Weights of a small text-conditioned image diffusion model.
Model: 5.95M parameters, 48-pixel images, arch unet, text encoder width 192, text encoder norm layernorm, text encoder activation gelu, norm groupnorm, activation leaky_relu, widths [64, 128, 128].
Training: 15600 steps, batches of 512.
Data: trained on made-up waving flags, 195000 training examples, 41.0 epochs.
Rows from block 2 of the denoiser of a small text-conditioned image diffusion model, named by matrix and row number. Rows with one number belong to one channel. Each number is 128 + 32 x the weight over its row's rms, rounded and kept within 0 to 255. All counts start at 0. After the name is the row's rms in percent of the matrix's.
After each channel's rows are labels from the 100 images, of 14848 (inputs lightly noised), where the channel reaches its highest value: "peak on" is the class under the peak. Only what is clearly more common there than usual is listed. The data: made-up waving flags.
# convs0: first 3x3 conv (model.enc.1.0.convs.0.weight, 128x128x3x3, each kernel summed), inputs 64-127
# convs1: second 3x3 conv (model.enc.1.0.convs.1.weight, 128x128x3x3, transposed, each kernel summed), outputs 64-127

convs0.39 078 [180 108  77  80 155 128 155  99 137  94 108 128 128 122 117 148 136 128 121 141  89 102  84  82  79  94 100 129 128 150  58  96 123 147 203  98 119 144  92  89  75 128 218 128 140 109 206 124 160 111 151 128  97 118 128 150 116 110 112 117 102 128 117 146]
convs1.39 083 [133 143 192 209 117 162 108 204  91 169 111 153 128  92 136 163 119 128 144 116 146 121 152 128 128 140 118 136  65 122 100 146 214 167 118 122 137 128 141 118 128 138 132 128 119 227  44 128 143 158 108  91 169 146 120 131 158 117 128 119 145 143  88 155]
peak on: emblem

convs0.68 100 [153 135  75 123 163 130 101 134 194 148 191 179 160 212 164 160 111 117 102 151 144 124 141 124 128 167 128 141 113  99 121  89  46  92  61 206 107 109 146  98 160  35 121 133 145 163 150  24 115 102 143  98 114  65 107 128 108 100 101 104 121 138  84 125]
convs1.68 085 [183 128 163 153 139 142 178 128 138  93 128 128 110 142 179 119 128 104 128  36 163 108 154 153 109 106 172 227 128 128 114 128 102  94  93 144 148 128 128 144 172 106 128 140 122 126  79 145 163 116 105 117 143 139 126 119 162 205  97 102 128 128  62 151]
peak on: emblem

convs0.19 122 [ 96 123 121 150 115 109 136  90 150 128 104 142 112 109 154 189  81 104 122 103 116 128 122 140 134 133  68 128 129 122  16 147 113 145  85 134 123 102 171 109 109 214  68 162  21  97  66  87  76 147 121 141 139 118 176 142  77 156 131 128 118 121 128  90]
convs1.19 136 [152  96 103 114 128 120  93 133 134 131 112 128 121 135 146  98 139 128 129 116 167 103 142  73 214 194 133 113 130 123 173 138 122 115 160 136 128 169 148 134 127 190 128 250  41 137 152 161 134 140 111 120  92 147 123 134 128 209 107 134 188 109 121 122]
peak on: flag

convs0.41 096 [130 128 129 123 106 125 128  95 132  77 116 134  95 123  86 149 100 161   1 131 128 136 143 113 107 154 136 106 121 128 103 179 155 136 119 107  95  80 145 109  51 124  81  94 106  38 137 141 133 128 116  60 107 129 125  99 121 101  30  91  97 162  37 119]
convs1.41 075 [127 146 150 128 128 128 128 146 149 131 105 153  94 145 123 115 129 150 136  93 138 148 128 154  91 111 170 128 128  95 121 159 136 128 107 100 159 128 127 132 110 102 157 119 129 157 131  93 110 136 105 108  62 106 146  86 161 143 178 184 240 127 200 127]
peak on: backdrop

convs0.115 126 [120 127 112 116 128 172 128 155 144 106 134 128 115 128 157  98 118 115 114 128 162 185 138  58 154  46 133 116 127 122 150  79 136 109 128 122 153 158 140 128 109 129 160  46 169 169 141  45 137 142 128 141 103 128 185 125 113 111 128 170 143   0 183 156]
convs1.115 088 [ 92 119 142 174 122 128 135 228 116 138 128 141 113 122 153 141 111 151 180 160 127 161 122 162 120 145 119 108 137 163 111 148 158 138 114  74  83 118 150 102 138 138 115   8 203  96  90 125 147 114 117 154 156 167 150 104 212  56 158 106 116  91 115 118]
peak on: flag

convs0.28 111 [128  69  89  62  26  49 137 115 137  97 135  36 136 103 164 133  94 128 138 128 130 123  27 134 128 114 137 149 129 128 103 110 134 143 128  24 128 136 134  85 139 128 128 108 109 141 112  44 109 145 135 133 128 153 192 115 138  97 120 128 109 141 121 136]
convs1.28 134 [149 200 149 120  70 129  89 202 128 104 112  69 108 127 120 148 164 108 155 112 128 126 110 111 121 127  58  96 145 122 134  96 138 145 144  34 113 128 207 128 140 135 128 122 135  95  76 134 193 157 152 111 139 106  88 144 134 147 141  88 146 133 160  96]
peak on: emblem

convs0.69 127 [129  90 124  81 165 148 129  85 102 110 119 148 134 165 107 155  94 182 110 144 132 100 100 122 120 125 164  75 110 117 138 109 163 133 164 157 147 115  85 172  96  82 128 136 138 120 124 176 187 111 128 113  83 185 159  71 123 113 149 142 136  95 119 174]
convs1.69 100 [  8 103 122 129 138 121 142 104 174 124 135 151 171  31 122 173 160 137 131  38 108 143 100 150 136 122 106 207 120 112 101 118  82 185 122 160 110 137 154 142 144 104 142 128 128 142  99 163 122  96 153 147 200 128 129 145 164 140 101 158 116 138 154 133]
peak on: flag

convs0.60 079 [141 117  94 119 128 133 100 104 106 121 119 131 104 101  60 156 134 129 125 128  70  97 112  69 117  41  87 120 117 113  77 101 111 113 116 141 125  98  58  89 132 139 128 113 119  55 117 177  99 125 138  79 116 145  83  95 106  71 118 102 118 174 133  60]
convs1.60 103 [ 95 175 182 110 183  65 150 175 137 119  98 153 154 140 116 150 135 148 136  46 143 113 129 130  41 170 105 143 134 128 112 144 178 137 140 128 138 123 134 136  96 101 162 128 128 117 128 119 107 124 128  81 118 103 129 107 149 114 134 136  92 118 222 168]
peak on: backdrop

convs0.7 111 [131 138 113  61 124  91 111 103 116  68 150 112  89 129 126 166 109 111  86 134 115 136 151  77 124 108 162 106  95 126  85 149 115 108 111 135 117  76 142 140 156 171  90 151 128 113 166 160  50  84  99  44 120  93 123 111 112 102  80  81 121 121  90 114]
convs1.7 105 [169 166 194 136 123 101 124 118  90 102 144 134 109 135  59  66 117 127 100 162 137 118 114 115 119 100 109 114 107 133 113 175  85 128 145  65 138 128 134 135 135 104 134 128 146 182 151 118  52 136 126 137 112 104 101 129 200 129 164 167 138 139 137 179]
peak on: pole

convs0.40 105 [110 129 111 131 119 100 125 123 117  67  79 143  88 102 128 153 164 156  99 100 110 102 115 115 134  91 145 132 139 119 119 125  65 125 103 140 115 116  79  86 107 142 118 125 144 124 133 152 154  72  76  92  71 108 106 138  95 152  89  65  94 137  49 117]
convs1.40 109 [114 164 141 143 144 123 207 128  73 114 130 107 201 128  71 144 114 123 101 145 141 118 118 128 109 107 147  52 147 158 102 137 160 128 143 145 141  96 125 130  92 132 128  86 115 155 177 110 112 106  80 127 160 103 130 235 164  55 128 137 216 145 162 133]
peak on: backdrop

convs0.36 076 [115  98  88  90  88 117 128 119 125 147 203 135 114 164 128 101 149 148 149 222 140 106 153 190  76 165  95 145 130 114 122 171  97 130 181 160 119  82  93  61  85 100  78  34 105 116 128 128 166 101 138 128 132 172 119 102 114 255 160 152 128 142 152 177]
convs1.36 114 [132 107 107 145  98 102  97 124 132 126 124 127 155 128 130  67 124 126  89 130 141 153 188 116 111 214 152 147 101 136 105 158 133 133 140 112 161 120 134 137 119 137 134 102  94 148  94 110 136 131 105  58 125 165 128 139 195 114 128 130 159 149  84  50]
peak on: emblem

convs0.101 086 [117 152 169 113 131 104  91 113 137  41 133 152 142 117 154 101  95 140  88 125 153 133 127  79 125 112 195 114 128  94 135  89 121 182  85  39 140 128 190  98  66  96  71 141 162 112 108  83 139 136 161  93 114 100 181 166 110  80 139 115 128 151 102 143]
convs1.101 122 [109 160 111 158 149  71 139  81 128 113 220 109 123 112 142  69  88 121  85 188 119 155 168 128  98 179 193 124 119 156 104 133 125 107 130 112 178 120 118 137 136 123 118 136  81 122 121 102 117 141  18  74 145 185 118 151 171 119 110 116 129 128  65  71]
peak on: flag

convs0.120 115 [186 170 128 167 137  54 101 109 116 169 102 167 148 131 153 146 170 154 138  79 124 147 122 150 146 174  97 164  79  94 136 183  99 120  51 142 104 140 147 128 206  91  71 128 127 137 128 154 135 116 153 139  73 156 129 161 102 111  85  83  95 171 113 146]
convs1.120 086 [118 134 135 139 125 178 143 124  70  87 190 170  98  91 123 154 109 116  95 155 138  83 132 139 120 100 136 183 164 141 141  95 116 117 116 122 128 145 173 130 139  66 168 177  96 143 115 126 147 103 117 107 111  61 125 128 108 177 134 172 150 128  98 102]
peak on: flag

convs0.59 110 [100 119 151 174 104 104 119 115 135 127 116 118 112 108 159 112 183 136 226 120 144 104 146 128 128 105  81  79  92 135  93  84 118 143 123 121 108 128 140 138 145  92 112 110  87 139 107 138 147  76 112 109  91  74 113 138  94  78  62 103 111 143 141  95]
convs1.59 098 [ 80 131 173 143 116 122 126 143  99 131  87 148 170 153  93 153 165 145 132 160 136 129 118 122 128 183 130 128 151 152 121 148 185 135 143 126 110 135  92 128 135 151 138 128  99  69 152 112 115 149 119  92 126 115 142  83 114 102 131 151 179 128 187 158]
peak on: backdrop

convs0.45 110 [106 152 142 143 121  77 111 109 112  73 117  97 117  56 189 116 143 170 164 115 119  91 136 112 128  90 118 118 137 104 121 127 106 124 112  89 100  81 132  75  78 180 105 115 134 118 114 170 191  97 114  44 128  94 162 157 135 158  93 114  73 149  85 159]
convs1.45 079 [115 139 119 162 134 132 142 179   0  93 120 116 134 152  54 155 123 184 110 128 172 110 142 138 132 133 135  92 135 133  74 116 142 146 163 124 163 131 108 144 128 128 160  99  95 153 187 112 126 117 128 143  86 126 197 130 118  93 137 145 207 128 198 198]
peak on: backdrop

convs0.94 097 [128  97 113  93 126 102 114  51  90 126 121 114 122 112  16 156  88 128  51 146 128 120 128 118 122 102 147  69 107 119 101  89 124  66 116 141 137 138 118 108 178 122 115  86 104 115 120 159  39 119 127  74 111 109 101  74 121 128 116 145 138 177  99  98]
convs1.94 085 [181 121 133 171 128 200 124 182 202 131  97 156 115 128 212  35 215 165 120 118 146 155  93 128 117 120 110 163 107 143 164 176 121 122 111 113  88 185 105 125 126 104 138 119 117 158 117 137 111 161 103 128  92  86 117 130 203 201 118 107 168 145 187 107]
peak on: pole

convs0.53 109 [136 154  59 182  54  99 128 128 128 127  17  85 121 114 140 121  95 117 130 128  90  88  33 128  78 128 152 146  70 115 120 135 128 121 115  71  89 117  92 101 173 139  94 107  58 128 100  45 121 107 113 115 128 151 101  84 124 168  96 103  98 143 128 120]
convs1.53 190 [114 101 188  75  75 171 106 142 100 128  62  83 128 149 104 124 146  76 103 134 151 122  78 102  58 173 132  97  96 120 127 113  50 139 135 131 136 110 128 113 159 130 113 170 128 142 114 111 142 179 141  99 141  39 134 149 104 136 155 111 118 160 115 129]
peak on: backdrop

convs0.70 076 [163  97 109 137 133 123  97  85 153 128 101 144  68 124 151  57 166 105 159 139 118 123 141 122 152 134 136 115 104 130 128 123  90 144 144 177 143 133 197 112 121  91 114 115  93 128 129 192 138  93 139  90 143 183 109 117 132 124 153 170 165 161 138 150]
convs1.70 091 [128 186  96  77 155 105 119 152 128 135 161 121 128 110 136 146 128 130 146  83  41 152 123 106  66 138 128 157 140 114 133  70  97  98  78 138  90 142 119 136 128 141 132 146 134 118 128 154 156 121 151 214 145 147 142  80 164 121  95 137  19 154 183 124]
peak on: flag; emblem

convs0.54 136 [108 134 182 133 141 132 133 154 114  82 178 128 119  95 119 185 227  95  83 128 124 129 166 128 138 146 165 114  76 115 108 182 108 169  72 101  74 112  20  46  49 166 149 120 126 159 116 165 173 124 128 126 132 113 141 137 144 153 115 133 135  71 163 142]
convs1.54 065 [188 128   1 201 115 103 107 142 202 173 128 128 110 152 167 101 135 179 177 128 128 140  99 102 163  87 165 128 134 139 135 128 183  58 115  95 137 147 143 128 145 155 140 119 105 112 106 128 104 140  90 158 125 128 168 135 151 101  98 113 211 131 141 111]
peak on: backdrop

convs0.91 085 [120 134  61 144 130 119 151 117 105  94  73 141 121 122  29 114 149 143  92 155 128 116 137  87 135 154 116 129 128 136 157 169 102  96 117  87 130 133 125 165 121 133 118 117 128 129 140 168 123 116  86  49 110 140  59  80 131  96 112 128 136 128 128 140]
convs1.91 073 [144 131 132 128 103 131 123 128 138  95 113 144  94  73 109  86 170 107  65 128 145 159  85 134 128 102 178 123 115 103 158 128  97 128  66 127 154  97 156 117 128 126 128 128 128 153 151  17  46  99 122 106 150 137 121 210  91 173  95 138 154 151 156 117]
peak on: pole